Weights of a small contrastive audio-text model: 10.3M parameters.
Rows from block 3 of the text encoder, named by matrix and row number. Rows with one number belong to one attention dimension. Each number is 50 + 12 x the weight over its row's rms, rounded and kept within 0 to 99. All counts start at 0. After the name is the row's rms in percent of the matrix's.
# q: attention query, key and value (stacked) (text_encoder.blocks.3.attn.qkv.weight, 384x128, the q third), inputs 0-127
# k: attention query, key and value (stacked) (text_encoder.blocks.3.attn.qkv.weight, 384x128, the k third), inputs 0-127
q.13 105:70 48 52 63 36 58 26 38 44 29 56 62 71 46 48 42 57 72 21 31 60 56 44 53 55 35 35 41 60 41 50 51 41 49 48 46 59 57 67 63 36 43 67 40 51 62 42 55 67 48 50 54 55 45 34 61 49 33 51 78 54 30 63 34 61 56 36 28 52 45 34 62 60 43 36 65 76 63 44 33 48 63 54 43 69 38 48 58 38 55 45 50 38 52 64 57 49 56 37 65 52 54 31 44 54 39 68 40 62 67 58 60 62 49 55 58 20 66 51 67 42 49 38 69 65 56 45 46
k.13 100:59 36 67 44 56 41 30 40 51 49 34 45 43 62 43 59 67 37 72 50 48 71 48 76 39 51 48 43 50 39 37 64 64 57 46 40 61 38 70 41 57 30 30 51 35 59 43 46 22 63 71 57 58 37 55 53 59 38 57 55 72 50 56 41 54 45 41 47 64 70 25 42 48 22 47 58 54 58 47 41 40 53 34 42 64 45 55 59 49 45 61 64 41 59 68 58 60 44 44 45 55 80 43 51 64 69 61 30 52 31 49 72 38 52 71 47 57 46 42 52 47 59 43 51 24 61 51 37
q.14 106:60 69 34 59 54 36 62 56 30 51 56 62 36 51 60 60 59 74 36 37 47 48 32 60 51 58 28 54 44 38 48 52 49 48 64 46 44 40 32 49 28 61 37 50 35 54 12 46 64 58 57 41 47 64 50 48 48 55 57 70 53 26 36 58 54 52 37 48 62 53 54 45 47 49 61 49 68 43 74 50 63 46 64 77 55 63 40 53 43 39 53 32 48 55 59 35 55 33 69 48 36 57 26 30 43 45 71 63 61 40 56 56 48 42 43 39 59 21 65 56 59 70 52 37 49 32 52 42
k.14 100:44 37 54 56 55 49 50 36 77 61 44 63 68 40 57 44 41 35 59 53 67 60 52 53 36 41 68 59 36 69 41 62 66 32 49 51 27 56 56 78 56 38 69 58 60 47 73 57 48 55 47 67 53 25 62 51 51 55 54 49 52 62 76 24 53 34 54 18 58 65 56 65 59 56 53 59 45 46 23 52 67 61 46 57 63 74 61 61 78 52 36 65 53 47 53 53 29 61 48 45 59 40 61 55 47 46 68 41 50 62 54 38 58 53 46 42 51 44 51 38 56 40 59 44 41 50 39 39
q.15 102:66 53 43 62 48 75 38 60 44 57 39 28 40 37 46 52 39 26 48 67 26 55 59 47 52 56 44 57 70 20 55 60 45 41 74 62 42 52 56 55 59 23 44 61 64 55 47 59 38 63 36 57 58 46 37 45 52 52 20 62 67 52 48 47 47 38 51 52 75 53 55 47 41 53 61 40 46 36 62 73 46 49 39 57 46 41 41 40 49 49 41 37 49 61 25 40 57 61 73 62 27 46 53 46 72 57 51 35 61 38 46 64 37 51 56 37 52 76 65 31 40 49 31 55 48 57 46 49
k.15 100:42 56 57 47 47 64 48 41 33 55 34 66 69 54 43 73 42 58 37 27 57 48 62 48 50 55 49 44 49 46 27 47 71 30 52 47 37 41 59 48 53 36 35 49 66 43 37 50 61 56 68 65 36 45 64 57 61 49 51 65 56 57 26 35 42 69 50 39 48 56 60 57 70 50 45 47 34 55 49 57 43 60 49 67 66 41 55 50 24 68 47 35 60 84 42 46 51 59 46 41 37 54 57 49 46 58 11 28 50 51 25 48 30 54 47 48 47 53 52 53 66 47 59 64 47 79 59 64
q.16 107:66 42 54 66 48 29 65 61 73 45 52 49 75 47 41 37 47 27 57 56 43 43 60 51 67 31 35 41 63 59 25 26 39 52 55 45 63 43 66 48 43 58 59 48 65 56 69 56 36 37 51 68 33 41 64 51 60 65 44 64 58 41 45 47 29 60 38 59 33 56 46 48 57 39 48 48 32 58 53 51 48 60 34 58 82 45 41 22 56 54 60 42 59 47 59 58 45 43 42 63 66 60 56 47 63 51 29 76 37 57 36 41 48 49 46 49 49 59 42 27 59 37 62 67 61 61 55 37
k.16 089:59 49 43 51 45 47 53 57 53 42 52 51 63 58 53 64 54 64 41 60 50 63 31 55 57 52 37 63 56 34 50 76 50 51 68 56 44 54 66 40 39 55 69 50 43 42 51 43 55 69 47 30 49 41 42 53 58 51 62 71 60 44 57 69 63 51 40 54 71 60 40 33 61 50 39 25 52 32 63 72 51 42 64 38 41 39 65 44 32 27 56 65 51 37 61 35 67 59 60 42 21 63 36 45 63 70 66 27 37 45 56 34 34 52 51 54 67 60 65 34 40 66 38 64 65 54 42 29
q.17 104:53 40 52 60 35 47 41 52 57 48 62 52 56 35 37 44 42 10 67 45 39 53 47 44 68 38 49 50 56 64 53 34 47 39 38 56 60 34 70 54 49 49 51 44 42 59 53 56 48 49 54 57 55 57 73 43 58 44 38 39 71 37 40 32 33 62 40 44 40 06 55 57 42 53 33 45 61 54 41 47 58 49 45 51 50 51 53 35 45 41 63 49 61 31 62 68 70 58 41 54 86 67 37 47 76 54 68 47 37 41 48 58 54 51 35 35 68 39 50 57 65 40 71 68 54 55 52 59
k.17 099:71 56 45 33 57 35 42 29 38 45 52 55 36 67 55 64 55 79 39 49 49 56 28 65 38 58 63 51 53 56 63 59 25 58 59 57 44 62 47 56 50 54 45 35 48 59 58 45 58 62 36 29 47 57 60 52 43 54 72 73 55 44 39 27 58 51 19 58 85 50 25 56 53 52 64 49 38 68 39 53 21 52 64 57 36 59 62 43 62 40 41 42 53 42 53 45 46 46 76 47 57 31 45 50 31 48 54 43 37 36 45 31 67 56 48 45 52 40 58 63 44 53 45 55 42 63 39 56
q.18 105:55 42 42 56 59 25 60 70 52 38 48 32 56 44 41 46 41 42 48 34 61 52 45 57 63 67 39 46 68 55 41 70 35 45 51 40 74 54 52 67 25 42 45 47 45 58 76 49 39 27 61 70 43 52 54 44 61 50 54 24 32 39 59 24 32 40 64 51 32 39 35 46 47 41 35 52 47 51 64 41 43 60 67 49 48 49 66 52 39 65 77 53 64 52 58 17 35 36 52 70 30 48 46 44 45 49 51 57 36 52 34 60 42 56 34 47 53 51 44 64 46 39 72 39 45 51 45 53
k.18 083:76 65 44 49 47 60 17 43 51 63 62 53 55 69 62 55 42 44 53 67 50 63 62 69 62 60 65 44 27 53 68 50 35 53 48 45 40 41 54 28 54 53 67 53 78 59 67 49 53 46 63 26 58 62 45 47 33 62 68 41 52 66 47 48 38 73 40 43 58 55 53 56 57 56 37 37 49 42 40 48 41 53 54 63 50 62 62 60 26 42 39 44 59 61 54 62 59 69 45 48 37 43 70 38 40 46 55 33 39 77 59 40 39 47 35 51 74 49 39 72 33 60 45 49 37 59 43 64
q.19 098:58 43 34 50 34 47 61 30 48 65 41 60 57 61 48 64 46 42 66 41 45 53 24 73 32 58 50 43 29 54 55 44 63 78 47 25 50 70 46 43 56 46 67 64 33 46 54 40 50 54 53 55 43 56 46 43 57 63 45 37 50 43 33 55 59 51 71 53 76 44 38 65 30 35 56 45 39 45 47 86 34 42 53 27 58 60 42 50 60 45 45 45 47 65 46 42 44 63 62 49 46 48 38 57 42 35 44 65 43 61 50 57 45 66 35 42 41 58 44 44 38 09 54 55 67 50 63 56
k.19 089:46 52 35 44 26 47 50 71 39 54 71 48 55 57 54 41 35 41 35 64 41 54 43 57 50 57 63 73 28 52 45 59 45 26 40 54 34 43 62 43 57 53 39 51 55 29 46 44 50 35 59 43 39 42 66 47 63 53 40 67 52 29 41 74 61 52 33 52 55 55 25 56 31 47 62 55 53 51 23 40 23 54 44 42 34 60 37 56 64 47 48 24 58 30 38 47 64 39 39 51 44 32 53 45 43 37 53 52 62 47 30 51 35 50 41 36 42 54 71 40 65 35 54 36 69 35 47 33
q.20 110:50 69 50 61 24 38 44 52 46 42 65 40 31 52 48 62 25 43 53 60 45 49 43 23 62 57 68 51 39 46 38 48 67 43 66 50 51 68 38 66 41 44 79 35 61 42 52 55 48 59 38 60 43 42 55 48 28 32 53 52 45 21 38 45 64 70 46 42 61 23 54 52 50 48 31 36 68 46 53 49 49 49 31 48 56 56 52 61 38 64 41 22 33 52 53 28 71 35 36 54 62 67 58 50 53 53 46 54 60 35 34 46 42 52 44 37 61 55 52 58 43 31 34 63 60 57 49 65
k.20 120:21 36 66 54 48 64 45 65 54 58 57 58 63 40 48 67 61 42 56 45 71 44 58 36 45 50 71 54 63 47 31 36 45 44 48 40 43 43 33 57 44 54 53 54 48 53 28 55 25 61 60 59 55 39 52 55 49 65 57 46 26 34 51 38 41 56 50 30 58 49 74 57 48 39 52 44 63 50 54 44 78 49 25 59 53 41 30 62 26 62 57 26 56 49 43 59 27 32 49 41 48 36 73 50 68 64 73 49 58 52 45 60 37 65 36 41 54 27 43 66 65 40 48 42 55 46 58 41
q.21 088:40 49 54 62 48 35 47 49 29 23 24 53 39 67 53 39 49 57 65 19 37 61 79 60 50 53 57 48 45 64 59 42 51 61 73 61 56 54 59 41 54 73 60 52 60 38 35 53 47 29 62 45 54 56 45 64 49 41 28 56 47 74 64 55 52 42 56 49 61 69 67 39 35 42 38 65 47 68 43 42 44 48 44 61 55 58 29 31 62 44 66 45 41 59 22 46 39 65 57 61 44 42 36 41 57 56 44 45 53 72 52 51 56 57 60 47 36 61 45 33 38 28 47 55 69 59 39 51
k.21 100:44 25 63 39 47 58 29 44 40 53 50 45 45 37 46 63 38 67 57 41 44 46 31 56 26 63 31 45 38 45 24 27 56 53 39 51 74 38 30 62 26 29 61 67 33 51 40 46 68 51 40 66 50 50 51 53 39 43 60 70 59 68 64 58 36 44 36 47 62 51 56 45 53 39 45 45 68 63 39 40 54 32 47 35 45 66 46 53 48 68 57 69 45 45 52 49 62 54 66 58 34 59 51 52 62 35 57 33 45 54 54 67 55 33 66 52 58 63 55 46 33 43 41 70 44 35 29 37
q.22 095:64 37 52 57 47 67 43 63 49 53 26 48 52 61 62 60 54 44 37 33 55 45 52 39 48 79 45 52 51 48 47 55 47 42 35 63 45 52 33 49 39 45 31 60 52 66 57 46 48 67 30 36 29 43 42 54 28 40 54 70 42 49 57 58 54 47 66 66 47 45 54 40 60 60 65 67 57 29 48 42 61 68 49 65 47 73 58 53 15 60 50 48 38 50 37 41 51 49 58 63 47 28 54 52 37 61 60 31 62 66 55 59 57 45 58 49 59 70 78 72 49 61 24 57 68 47 57 72
k.22 087:55 26 59 49 49 37 56 57 47 47 52 42 65 27 20 48 57 40 52 41 62 65 40 54 65 31 52 49 59 43 29 45 38 58 51 46 49 65 56 62 56 54 39 42 34 55 46 39 64 51 30 73 59 59 56 52 61 46 45 39 38 57 67 56 50 35 74 47 50 34 69 68 32 26 53 51 54 73 56 48 53 35 43 79 52 45 49 68 50 58 28 52 42 59 68 45 64 46 29 54 60 52 29 54 37 68 61 40 58 26 29 38 68 55 32 45 35 43 48 61 43 51 53 65 59 52 57 48
q.23 105:39 37 48 64 56 54 29 50 43 64 57 35 40 49 54 56 68 34 42 50 63 50 59 41 49 51 59 49 59 34 32 56 54 57 63 27 37 55 69 41 59 73 50 35 62 64 37 50 63 55 55 39 38 43 58 60 68 52 43 61 56 71 39 45 50 48 44 41 42 72 47 39 56 38 36 75 81 59 67 46 52 50 65 68 34 51 44 51 42 36 33 28 27 49 46 29 57 45 60 48 36 61 41 83 47 38 47 40 63 55 58 61 55 67 51 64 48 56 58 53 44 46 27 54 68 35 60 31
k.23 100:43 40 79 30 57 50 33 43 50 38 40 44 38 41 43 48 49 41 64 64 47 46 55 61 31 49 34 51 43 67 48 26 42 43 55 31 66 47 47 58 55 52 72 74 55 69 31 49 51 67 65 56 53 41 27 53 38 46 43 25 57 58 28 59 43 25 74 64 65 42 69 45 51 67 45 67 41 50 53 52 61 50 45 47 45 55 38 54 20 59 68 47 35 56 47 61 41 41 44 34 46 61 80 79 50 48 47 42 71 49 48 59 49 47 52 51 55 42 36 54 48 48 50 55 45 60 58 40
q.24 111:61 38 61 61 63 39 69 54 15 25 51 60 53 42 53 62 49 43 43 47 64 48 39 58 42 49 64 51 51 33 48 66 78 60 60 57 62 59 52 63 42 38 51 69 53 56 40 62 48 67 48 66 48 51 47 53 56 64 38 40 64 37 47 64 44 44 51 34 41 47 22 67 41 51 47 53 45 58 48 61 48 39 48 37 63 61 31 88 46 45 38 43 35 54 44 42 51 71 23 30 72 50 37 60 52 64 41 43 65 59 46 52 46 51 46 47 40 61 37 49 42 56 41 43 76 22 50 47
k.24 099:36 52 75 28 65 55 29 32 43 57 55 40 49 57 36 65 51 53 39 68 56 45 81 65 53 34 47 69 56 60 49 37 41 53 57 48 49 34 45 67 48 42 29 45 45 42 58 62 52 62 29 65 79 56 44 64 42 41 46 35 55 65 45 54 47 32 40 35 30 41 69 37 42 28 53 48 64 54 46 42 55 47 34 56 57 59 51 35 43 75 60 62 49 59 62 43 64 40 40 55 32 41 39 38 68 40 52 49 61 57 70 27 58 50 39 40 33 45 48 66 62 56 59 68 37 43 47 46
q.25 112:55 39 47 66 47 50 76 44 32 26 47 63 52 34 39 43 60 67 79 32 49 35 60 44 45 58 40 60 67 53 61 38 54 45 47 22 55 42 39 31 48 68 60 22 50 53 62 47 45 48 56 60 35 52 44 55 43 54 39 40 58 64 75 58 61 44 41 47 48 52 37 51 54 32 67 48 48 50 62 56 36 56 59 51 59 60 42 64 71 50 53 37 51 45 54 34 53 54 37 24 42 39 67 31 37 42 52 43 44 32 40 50 60 55 58 65 50 43 48 40 56 48 56 00 46 58 57 49
k.25 092:70 65 54 49 49 62 32 72 36 51 43 41 45 62 51 38 43 42 72 58 66 61 47 46 34 56 55 56 54 67 39 46 56 89 53 70 70 38 34 49 50 33 51 60 45 69 55 58 74 53 29 34 25 42 33 49 55 56 42 40 67 45 65 50 50 63 38 45 43 53 47 19 52 53 54 54 55 40 49 57 67 33 37 45 63 77 48 46 40 59 36 46 41 54 51 64 49 73 57 42 59 52 54 35 44 48 64 43 51 59 66 76 70 36 65 57 50 42 50 52 49 49 33 48 44 57 45 43
q.26 104:51 42 61 56 69 55 65 29 74 61 58 61 61 49 62 50 55 59 56 37 62 61 52 55 39 70 48 49 51 43 21 81 46 59 45 53 59 48 58 48 44 65 38 49 38 51 52 54 52 58 50 54 42 49 46 59 56 52 49 34 48 60 58 62 39 82 72 49 60 81 46 67 75 50 54 58 82 55 66 45 55 36 55 30 47 63 55 52 56 41 33 60 27 46 47 71 37 57 51 49 39 44 50 52 58 48 38 37 59 74 50 52 41 46 62 66 43 44 43 45 26 48 25 68 44 54 51 31
k.26 103:71 58 75 59 39 56 41 42 55 41 64 42 45 58 56 60 45 57 44 18 42 48 45 52 47 47 50 47 58 56 45 34 63 39 68 34 58 42 58 57 53 78 37 81 72 52 58 52 46 50 54 54 53 32 39 61 32 49 54 45 64 49 25 62 46 66 63 53 54 53 57 28 35 53 47 60 37 50 61 46 61 54 37 65 57 48 58 32 47 64 71 45 34 41 46 73 26 46 37 56 25 63 45 41 59 50 56 63 63 77 48 65 32 39 61 48 43 71 58 45 28 55 48 48 42 47 49 51
q.27 107:51 53 47 75 41 68 68 37 37 45 34 37 43 50 61 60 60 57 51 47 55 74 47 41 36 41 60 51 07 45 56 73 69 49 54 46 46 40 78 40 68 54 42 45 54 55 51 54 66 73 35 40 30 60 45 52 48 55 33 52 61 45 55 57 65 44 46 39 57 62 42 54 61 48 53 61 47 49 36 54 41 54 33 48 62 32 64 55 53 71 31 78 39 51 43 70 45 46 47 68 47 46 53 60 43 47 70 43 62 61 40 38 54 45 55 53 42 42 33 34 54 71 24 44 54 67 39 58
k.27 110:48 40 64 45 53 41 28 33 55 47 43 38 56 38 46 47 59 22 65 28 40 38 49 53 74 62 46 46 56 72 51 67 41 33 53 39 55 45 68 49 43 16 71 47 66 52 47 57 41 34 56 68 46 53 38 55 65 49 39 72 51 83 43 50 48 60 40 46 81 44 60 56 37 39 41 62 49 62 54 60 58 73 42 32 53 53 63 44 39 39 44 54 45 51 44 49 64 53 45 54 47 52 73 65 61 47 71 51 61 35 63 44 27 54 53 46 45 57 37 55 53 48 61 32 44 50 56 27
q.28 096:56 40 45 64 55 52 49 52 63 24 34 56 35 57 58 66 49 64 36 48 35 34 33 58 53 74 67 46 56 61 52 48 41 71 52 29 47 65 59 62 52 55 63 55 38 31 84 58 48 68 54 61 20 61 50 49 61 39 36 36 73 42 48 28 62 52 58 55 51 37 47 61 56 52 31 33 64 64 58 56 59 44 54 31 39 37 56 74 59 49 49 47 19 56 60 47 46 57 26 46 49 49 55 49 35 52 58 47 63 42 36 35 63 53 55 36 52 48 44 51 43 35 32 49 44 62 63 61
k.28 109:27 38 70 61 29 49 48 45 53 75 57 55 39 36 50 63 66 28 49 40 46 31 46 55 57 37 41 49 60 43 41 41 46 28 70 35 41 59 46 54 57 39 49 46 59 53 52 50 64 60 84 63 55 51 54 59 46 41 62 37 38 58 45 61 45 45 59 40 55 69 43 43 31 44 36 59 64 56 38 41 44 43 87 54 55 60 44 35 32 48 52 62 52 35 65 42 45 74 51 52 55 51 45 52 63 45 32 37 70 61 63 55 59 51 47 31 58 33 30 72 62 30 55 53 47 31 47 39
q.29 100:63 53 45 59 63 68 65 54 45 72 45 55 41 68 65 63 49 63 63 49 66 38 71 41 31 48 51 58 43 29 57 44 51 48 39 50 59 53 46 33 45 50 52 32 61 54 44 41 22 41 35 37 61 61 41 46 71 60 65 46 52 31 59 59 47 67 28 57 50 21 17 33 57 45 53 55 55 43 63 54 48 49 54 24 68 55 53 55 58 34 57 58 42 49 51 40 54 47 64 49 57 31 60 58 62 57 40 31 40 71 54 43 58 60 40 50 44 29 58 23 36 60 33 57 63 47 62 62
k.29 092:48 83 40 69 46 63 49 48 71 50 35 40 43 62 61 38 71 47 57 53 39 54 41 48 53 51 91 54 51 44 57 38 79 39 45 56 44 68 73 37 40 46 53 45 48 28 31 41 42 57 58 52 38 44 46 39 41 17 33 38 50 49 51 42 47 37 55 61 37 51 46 70 45 54 39 31 40 47 54 44 52 48 55 76 51 63 46 56 30 47 52 26 48 36 62 50 57 58 63 41 81 45 39 49 43 52 45 67 65 53 43 60 57 62 56 50 45 49 70 39 63 53 51 41 44 46 63 42
q.30 106:56 68 42 42 42 63 36 37 21 29 33 49 34 59 78 66 59 41 35 48 54 40 70 35 46 56 50 46 37 38 42 65 55 49 47 58 37 56 40 69 56 37 65 50 65 63 44 50 55 53 62 41 39 51 36 50 32 61 44 66 46 38 73 37 46 47 50 50 30 24 50 23 54 65 67 66 38 51 59 35 42 56 54 62 51 64 29 46 41 44 38 43 31 51 48 53 40 47 51 60 40 52 69 54 39 37 49 60 62 56 42 43 33 53 65 45 39 26 33 32 50 55 32 34 48 61 49 44
k.30 101:29 33 65 46 63 61 65 49 53 59 39 57 68 33 54 51 49 64 67 64 56 53 38 58 90 54 62 40 55 31 61 10 61 30 49 44 53 60 50 36 44 40 61 50 31 32 47 52 53 46 50 68 62 51 69 54 46 56 36 55 66 56 53 49 44 54 82 47 43 42 54 61 49 59 64 67 38 55 44 49 48 55 47 49 48 46 55 36 51 59 29 32 49 45 53 67 47 51 31 66 64 60 49 75 64 48 66 58 65 49 61 74 54 48 37 44 46 52 34 49 72 48 56 52 47 47 53 35
q.31 098:55 39 52 38 52 57 82 72 39 71 57 38 32 49 34 39 35 42 71 47 47 30 43 61 50 37 29 45 67 37 46 42 57 58 46 62 51 31 51 38 43 48 47 68 43 67 40 53 55 37 42 58 69 57 65 44 47 45 60 51 35 52 71 53 45 43 33 76 28 63 72 38 48 53 62 41 59 48 38 52 46 64 45 45 56 53 55 41 51 50 56 36 75 47 70 51 56 63 65 63 44 56 37 35 54 57 48 83 42 51 37 63 55 38 35 38 44 61 47 52 62 30 70 36 39 42 40 56
k.31 105:69 63 28 52 83 36 52 41 64 64 41 52 53 61 67 56 53 45 44 53 54 57 41 49 55 56 65 58 45 27 34 54 51 57 68 51 29 55 77 45 57 28 49 38 59 62 49 51 54 42 64 31 35 47 49 47 31 41 59 70 59 53 36 34 55 63 49 58 45 51 43 52 61 59 55 57 44 51 50 32 60 36 57 49 23 71 54 64 72 41 43 36 61 23 36 40 54 47 62 38 51 41 29 39 40 47 57 64 25 23 62 58 36 43 40 54 64 51 45 48 53 50 50 40 53 38 49 72
q.32 102:46 29 26 63 46 50 60 50 56 47 58 41 66 36 46 48 45 56 81 55 40 23 42 45 59 35 78 57 45 69 50 54 68 43 54 56 46 60 62 31 61 53 27 37 39 57 34 44 57 44 64 54 49 54 42 49 52 55 44 37 44 47 60 67 62 44 70 45 47 30 42 66 44 49 44 66 38 32 66 39 57 34 58 51 30 29 31 53 63 43 38 46 65 34 54 70 64 48 43 49 52 21 47 53 39 50 46 39 54 67 29 51 31 60 36 62 42 33 51 37 33 43 39 41 54 46 55 59
k.32 101:62 61 48 52 45 51 50 55 49 24 54 25 53 50 58 77 30 35 25 41 42 35 62 73 35 50 48 57 71 39 47 56 49 38 55 56 46 48 49 73 29 35 50 81 34 51 49 58 55 54 46 44 41 58 30 64 44 53 50 47 32 63 34 63 46 47 37 39 58 43 33 42 48 29 61 62 45 70 43 47 47 34 40 75 50 43 56 62 47 51 38 60 54 64 59 19 49 55 54 40 68 72 52 30 42 47 54 43 51 47 49 45 71 44 54 57 46 74 29 46 41 41 55 65 57 42 44 58
q.33 092:62 46 53 50 51 52 46 36 64 49 63 59 52 61 47 77 48 57 21 35 57 41 41 25 48 69 51 51 34 47 36 25 46 19 52 22 53 53 53 39 54 60 42 34 55 62 41 41 62 62 42 65 49 65 60 58 52 33 55 43 50 54 41 50 41 65 56 60 59 40 68 64 23 64 85 55 45 39 43 62 58 35 42 34 42 49 57 33 56 48 50 48 53 22 59 52 54 52 16 43 66 57 64 48 56 69 46 44 48 54 42 52 46 73 52 47 51 48 49 38 34 49 38 47 59 53 63 47
k.33 115:44 61 36 48 59 48 51 69 45 45 53 40 34 47 68 56 44 38 30 61 60 54 60 55 62 75 30 45 67 44 52 55 60 58 53 63 36 47 48 37 36 62 57 50 26 47 27 51 50 62 36 50 52 53 58 62 42 58 38 50 70 31 51 60 68 35 50 54 46 71 41 53 53 56 40 75 40 62 72 44 51 58 30 48 26 60 69 46 61 57 35 49 63 39 32 39 32 10 42 53 54 58 62 50 33 44 46 75 55 29 34 38 63 37 48 49 49 61 51 45 49 50 32 59 49 49 45 59
q.34 097:53 46 39 45 58 36 72 30 21 60 48 57 60 41 41 63 43 41 60 77 48 37 53 25 63 38 35 64 55 51 47 48 66 49 69 26 54 46 62 38 48 76 44 50 51 48 54 49 66 48 62 44 51 62 76 43 47 59 54 45 43 42 56 52 52 61 41 50 42 41 46 68 56 43 55 73 43 33 56 42 51 34 54 58 24 74 47 54 56 36 60 51 59 47 48 51 45 70 75 44 47 23 52 62 51 57 51 41 45 30 67 46 55 61 46 59 53 32 30 54 42 18 39 49 46 54 64 62
k.34 097:37 26 49 42 54 34 50 46 46 45 57 42 27 52 62 64 41 50 44 42 39 36 53 48 73 44 58 57 52 68 66 45 53 46 48 47 34 65 51 50 59 46 36 50 27 47 38 41 46 57 41 36 36 63 36 61 45 60 44 91 58 50 62 52 66 44 55 41 64 45 45 56 28 47 49 58 34 57 64 37 53 72 53 47 43 32 63 55 53 61 27 55 59 71 49 55 54 34 54 53 56 48 37 65 37 41 46 50 56 31 53 49 64 48 53 46 46 53 32 49 10 80 33 30 40 33 46 55
q.35 104:40 47 80 67 69 51 53 33 38 47 27 60 37 48 54 37 56 36 43 59 43 60 63 44 31 41 54 33 65 51 32 53 70 38 39 48 68 41 44 72 44 38 49 72 51 44 53 55 44 56 47 43 42 29 37 59 54 32 46 53 26 53 53 35 59 38 43 50 63 72 55 29 57 55 46 45 44 45 43 67 43 66 59 51 63 52 62 59 41 36 47 30 29 54 52 43 52 50 50 32 45 47 48 60 72 53 58 36 51 65 45 56 27 27 72 37 59 56 43 47 59 66 61 60 64 74 33 51
k.35 101:58 58 49 42 33 34 31 44 31 76 30 51 72 61 46 25 63 50 43 69 50 60 50 47 49 48 37 37 29 68 55 63 46 52 43 51 52 47 56 39 45 66 52 51 56 53 42 55 45 39 62 58 58 39 57 25 51 40 57 35 48 38 59 64 44 55 48 49 54 35 60 59 56 48 71 44 41 57 49 70 39 49 70 70 64 40 55 48 58 36 67 38 46 48 50 32 22 62 43 66 43 24 57 44 63 63 69 50 43 63 53 68 49 65 53 49 56 46 87 63 55 55 59 46 41 56 73 65
q.36 103:39 44 34 46 42 46 33 64 30 52 37 48 41 46 36 32 47 49 37 64 68 48 36 60 56 50 57 56 54 61 43 63 42 57 43 50 50 43 36 40 49 38 70 78 53 58 65 56 82 25 55 42 62 54 49 44 66 52 35 40 64 74 36 42 58 50 53 25 45 69 51 55 42 58 36 78 63 62 69 70 39 62 73 57 49 36 57 41 59 58 52 74 50 36 42 64 51 40 50 59 57 45 41 43 52 57 33 53 50 55 32 58 59 40 48 61 40 56 49 58 67 41 64 46 59 22 48 65
k.36 103:37 48 71 56 54 40 65 29 54 62 49 52 47 55 23 51 43 65 36 61 56 51 47 44 43 50 52 48 39 62 41 48 39 39 45 53 77 49 52 59 33 59 29 52 41 52 54 49 30 36 36 51 29 47 46 44 67 62 61 51 33 51 53 40 33 70 47 62 34 37 60 46 53 22 39 60 49 44 34 27 45 57 55 63 46 41 52 46 59 18 47 58 39 59 79 51 34 42 61 62 48 65 44 43 75 20 71 57 43 61 61 62 47 63 53 52 47 42 44 60 47 46 73 45 46 53 55 30
q.37 100:50 54 46 20 60 57 53 53 68 34 39 20 46 37 46 33 53 36 59 35 47 25 48 53 59 44 35 47 51 56 65 57 57 39 40 48 52 42 47 37 66 50 40 61 37 59 50 50 64 39 68 39 41 50 41 40 35 41 27 35 53 63 44 56 71 60 31 54 75 53 49 47 77 50 29 70 39 58 38 62 34 48 53 39 59 21 59 49 41 45 47 44 49 53 34 66 43 19 56 43 43 55 37 65 55 44 59 47 53 60 43 47 36 41 51 51 56 73 33 49 68 50 64 51 32 38 40 58
k.37 099:30 46 68 58 33 67 57 23 44 56 27 65 79 58 30 45 63 51 43 55 55 36 54 46 64 43 27 49 48 66 23 61 53 38 80 47 69 48 35 65 64 55 60 66 67 76 51 46 54 52 56 51 43 54 60 35 50 42 76 61 50 64 56 46 34 60 46 56 46 42 65 55 40 49 55 33 52 48 31 35 56 30 56 56 54 40 58 57 40 50 57 46 37 43 62 57 57 59 68 30 66 46 52 44 72 31 56 49 42 61 70 69 50 54 50 50 50 48 38 50 63 38 61 60 42 54 51 51
q.38 100:46 31 66 46 48 48 56 53 58 42 50 54 38 49 49 33 53 47 50 42 57 41 53 63 59 59 53 32 58 50 52 49 47 64 40 55 54 44 59 51 67 46 42 71 45 78 61 55 35 53 48 50 52 33 68 55 71 35 33 61 52 66 44 85 60 46 66 25 45 64 61 38 49 32 44 66 69 68 32 48 54 52 46 44 68 43 30 48 47 42 38 45 30 43 52 36 60 30 46 54 43 22 37 57 63 53 69 53 54 40 47 56 58 29 70 47 71 52 39 54 64 50 58 73 68 41 28 60
k.38 096:47 44 60 13 40 51 58 49 66 45 31 79 70 52 40 25 45 52 67 71 60 61 59 37 45 41 51 36 64 57 56 51 43 47 48 56 58 43 46 69 52 49 37 59 34 46 53 52 35 38 47 59 47 54 60 30 64 59 66 71 46 66 62 42 37 37 56 55 63 56 47 54 61 50 50 38 47 49 43 43 41 49 58 62 40 43 59 77 31 46 54 63 41 43 70 64 39 55 30 66 50 50 33 34 68 47 58 52 43 29 73 59 44 59 42 51 31 44 58 72 42 36 69 41 41 58 73 47
q.39 111:49 65 31 56 25 32 52 61 70 46 39 40 53 31 38 38 34 56 38 47 35 40 36 66 52 80 60 51 32 40 38 50 51 41 45 58 38 47 63 37 58 62 30 70 48 36 51 58 62 30 61 53 54 65 50 41 46 58 32 46 55 39 66 31 60 32 50 42 34 33 57 57 70 78 56 63 40 41 41 33 52 59 55 72 37 58 60 48 47 40 44 69 61 38 56 62 53 54 67 59 43 51 72 35 47 70 56 42 47 52 39 43 59 37 55 64 46 58 46 49 62 48 50 54 32 69 35 61
k.39 116:39 43 75 47 56 58 61 32 48 50 63 52 61 61 47 61 50 52 47 54 34 46 46 33 44 34 65 55 55 53 21 51 50 49 49 49 65 46 65 27 62 42 43 33 44 54 52 46 56 45 65 41 42 47 58 54 64 59 69 47 39 61 64 67 19 66 42 51 52 30 67 49 37 49 55 34 41 47 23 43 54 49 28 64 68 38 45 39 60 34 75 42 41 54 47 55 31 67 53 49 53 61 44 43 74 37 50 50 51 42 62 80 46 55 48 55 57 32 39 62 82 54 62 63 36 37 47 51